Weights of a small spectrogram enhancement model: log mel input, adamw at rate 0.0035.
Rows from block 3 of a small spectrogram enhancement model, named by matrix and row number. Each number is 128 + 24 x the weight over its row's rms, rounded and kept within 0 to 255. All counts start at 0. Numbers have three digits each. After the name is the row's rms in percent of the matrix's.
After each channel's rows are labels from the 100 clips, of 14976, where the channel reaches its highest value: "responds to" is what is common among them. Only what is clearly more common there than usual is listed. The data: babble in 24 made-up languages, each with its own sounds, syllables and stress or tones, from a formant synthesiser. In brackets: how many of the 100, against the usual share in percent.
# conv: 3x3 conv (model.enc.1.1.conv.weight, 96x96x3x3, each kernel summed), inputs 0-95

conv.12 078:131144125133123124141072128168160130170120101203122178130114092159137136140138068140126108131161125143137131127143132152138134150066140126109077095113088120131153103103096124130094159099109116115126116148100129087119109130176138135116120113136105135133151145121118145124121156119168139162
responds to: thin (high-pass) (47 vs 12); white noise (47 vs 12.5)

conv.31 095:126112135117126137131148112112103115122128072127147091102108098128155105149134158110119134122159167161136131155156156155131146118157151160123157111144135139179154131154120118150127202154144162149169144167124147113164128103123136126154122180130077117144075138144130145106102155109130117100
responds to: thin (high-pass) (42 vs 12); white noise (39 vs 12.5)

conv.72 089:143142147103146119128150123122135132125148104158124122120100140140114127117144215138164140139142125144120146142139136134147133152222143123143200111136170120117136099169106112139108123167146145171130144151113137115159101105105101092107113117100145122122136129098111096137141113105135097101
responds to: reverberation (82 vs 34.9); white noise (54 vs 12.5)

conv.28 113:129129149164105159143186121157147115125125156142144150136157183137129137116122164155113122116100095108119113100100107115115097125165094102129150152142125150125144097133128127136093140126128119081130080136156155152126125148106130148118082123108138175128095043100101131143141132102142153108
responds to: reverberation (63 vs 34.9); thin (high-pass) (47 vs 12); white noise (37 vs 12.5)

conv.38 095:129101114142147106118137141119149115115136184103109093138144135088117125111100101101099112099081111098104094091087092090099096087099086115114102144138117148129190125145141125129127157127122121103116123104158124164120161151116150141123120143106165183123135123128111145154152146135160164126
responds to: thin (high-pass) (50 vs 12); pink noise (31 vs 12.5)

conv.77 075:120118132130142130125128151114085142088134075146131080147117080125154137161150133127132145139138176140151147150162157152149165122132156168138141135159135125162097153169132143153150110147154167157169068173109138095160130106135133112120145140120113107091094109119140091137091122128137132119
responds to: reverberation (91 vs 34.9); thin (high-pass) (34 vs 12); white noise (34 vs 12.5)

conv.39 093:150151115119083131095054097112128135143132138136071152130173123131115123091134091114169151141124128154110138134122136110132127135088129122149098140094084154143156120134132145114128171138114112160094160042122140124108140116133121131114082142124136150119102128173116146140151114142141130100
responds to: thin (high-pass) (46 vs 12)

conv.92 083:089104104103115138098144098147098162107110146162082131130205118127131118103118086094116114113095123108106116101097104091130111108082114125108078154125114102188101154113109133153134116120160123150144133127107116126121122141136110126133138121147170176126125129149145134156181139155133125126
responds to: reverberation (96 vs 34.9); voice: child-like voice (52 vs 25.5)

conv.91 114:118153132171140141122137152143106118089127122184135139142130095139102143116119109152125104098131092119116127083104093121109101141115085101126094121135148140126120111103116177117113127128125114137102087134155139145125114148130157111123120101127145119125054053104100127128135122121204140098
responds to: reverberation (98 vs 34.9)

conv.85 087:132086143125104132132071123104136156102127084130123146098130116109129106164120096100090103114132175091134122126139117127132143103089146168098106138132099180120116109150123112144121151152130151124156099150123171080162134141179098151120169132152141127170164106146147126130121155145121143166
responds to: reverberation (95 vs 34.9); voice: child-like voice (61 vs 25.5)

conv.69 143:126103136135129144135134130128128144122128136088133128133158138100137136121145249116138138135128123129126136152136155133136132125245139123132243104122123136124133120110126121121117133114118118126122101133128130132120122123129124127117120119118126142130109110112114125130144139132093130125
responds to: white noise (69 vs 12.5); thin (high-pass) (40 vs 12); clipping (26 vs 8)

conv.87 075:143126159118139143099148119128107151124120106116107115122122158086146156120158113123146183158155149136126174147154135141192159122113177146169109084144149125138135139152113124157135142155159161163152128125107147105166133095121114088105106112096134160138069117114108102143166134125125112106
responds to: reverberation (75 vs 34.9); white noise (43 vs 12.5)

conv.86 107:103130118131145144108142152139125122116100154132106142151180114115115146113105081112092096101094109080114106087101086101106106099083099111100071154151145158155097156106135154162145083134148138154146132161136149168141131141137138123141150128127137089132102112100126122139120138168102136114
responds to: reverberation (87 vs 34.9)

conv.18 061:148126140116086154141059102182123163150140119159110144145096089188131147130145087128146102123164117176124121127131157160111122170087117117105105117151121113160141121106110102129113150128146141133134125117134108090143120126167150157130111142158140103111130108142139127132082143110140169173
responds to: thin (high-pass) (61 vs 12); white noise (55 vs 12.5); clipping (30 vs 8)

conv.36 095:139104140111141135146139131124125146142141086116138140126127130111171124127164140104144159144135162165126156176172182149158162122138170152144145081133116133144132121141103107143115097141133163147177125172070149139163151107153119133154146170146123115153109120142162140142130177136085121143
responds to: reverberation (66 vs 34.9); clipping (44 vs 8); white noise (30 vs 12.5)

conv.47 119:130128148166105162143181123158149116125125155144146150134155183137127137116120158157111120115101094109121112093097101114113096127161093102129143150139123150128147096129127128135089140124126116079131081138157154157125124146105132151116081118107138170131104046099099135143137134102141157110
responds to: reverberation (60 vs 34.9); thin (high-pass) (45 vs 12); white noise (33 vs 12.5)

conv.73 084:122104124072106140152139107107117115131117137136157090101125132139137099149135109130122153149124176168136120169157156144130155125103152167151110123112157174125139128156136091110139154175122153145159091167135165135165116114090066102157167141130109124140155109133158094119099136121104111119
responds to: reverberation (69 vs 34.9)

conv.6 103:104133112129129130114109129159117117158113122165112157120107106155095130115109060122122097098108105127108102096103102102103101120060102107114069113137134129091173108138129145118106183121131120147115151133157141135127110108167125142107107100116135155121147131101116136116154106125180161166
responds to: thin (high-pass) (64 vs 12); white noise (40 vs 12.5)

conv.21 085:152138156113098144159127129111130138111117073161152166099184177168182142114115097142115141131125125177123125134139120128132134136095145122140083139107120155143125123139113159125122160145133146124155123126149148128147092094108082108129102127129064153128141138118132072101157103096133097118
responds to: thin (high-pass) (38 vs 12)

conv.94 065:153154115111133128114168113113151126086139115175103154118149151151118138122113188113120133125139147155107125157140151108142134120192151140125168129083160142100120117155102132107135160157142121202116095106117157096134108126136121123134146142163137138133126100167139093095119071132133099126
responds to: reverberation (88 vs 34.9); voice: low voice (52 vs 25.4); white noise (30 vs 12.5)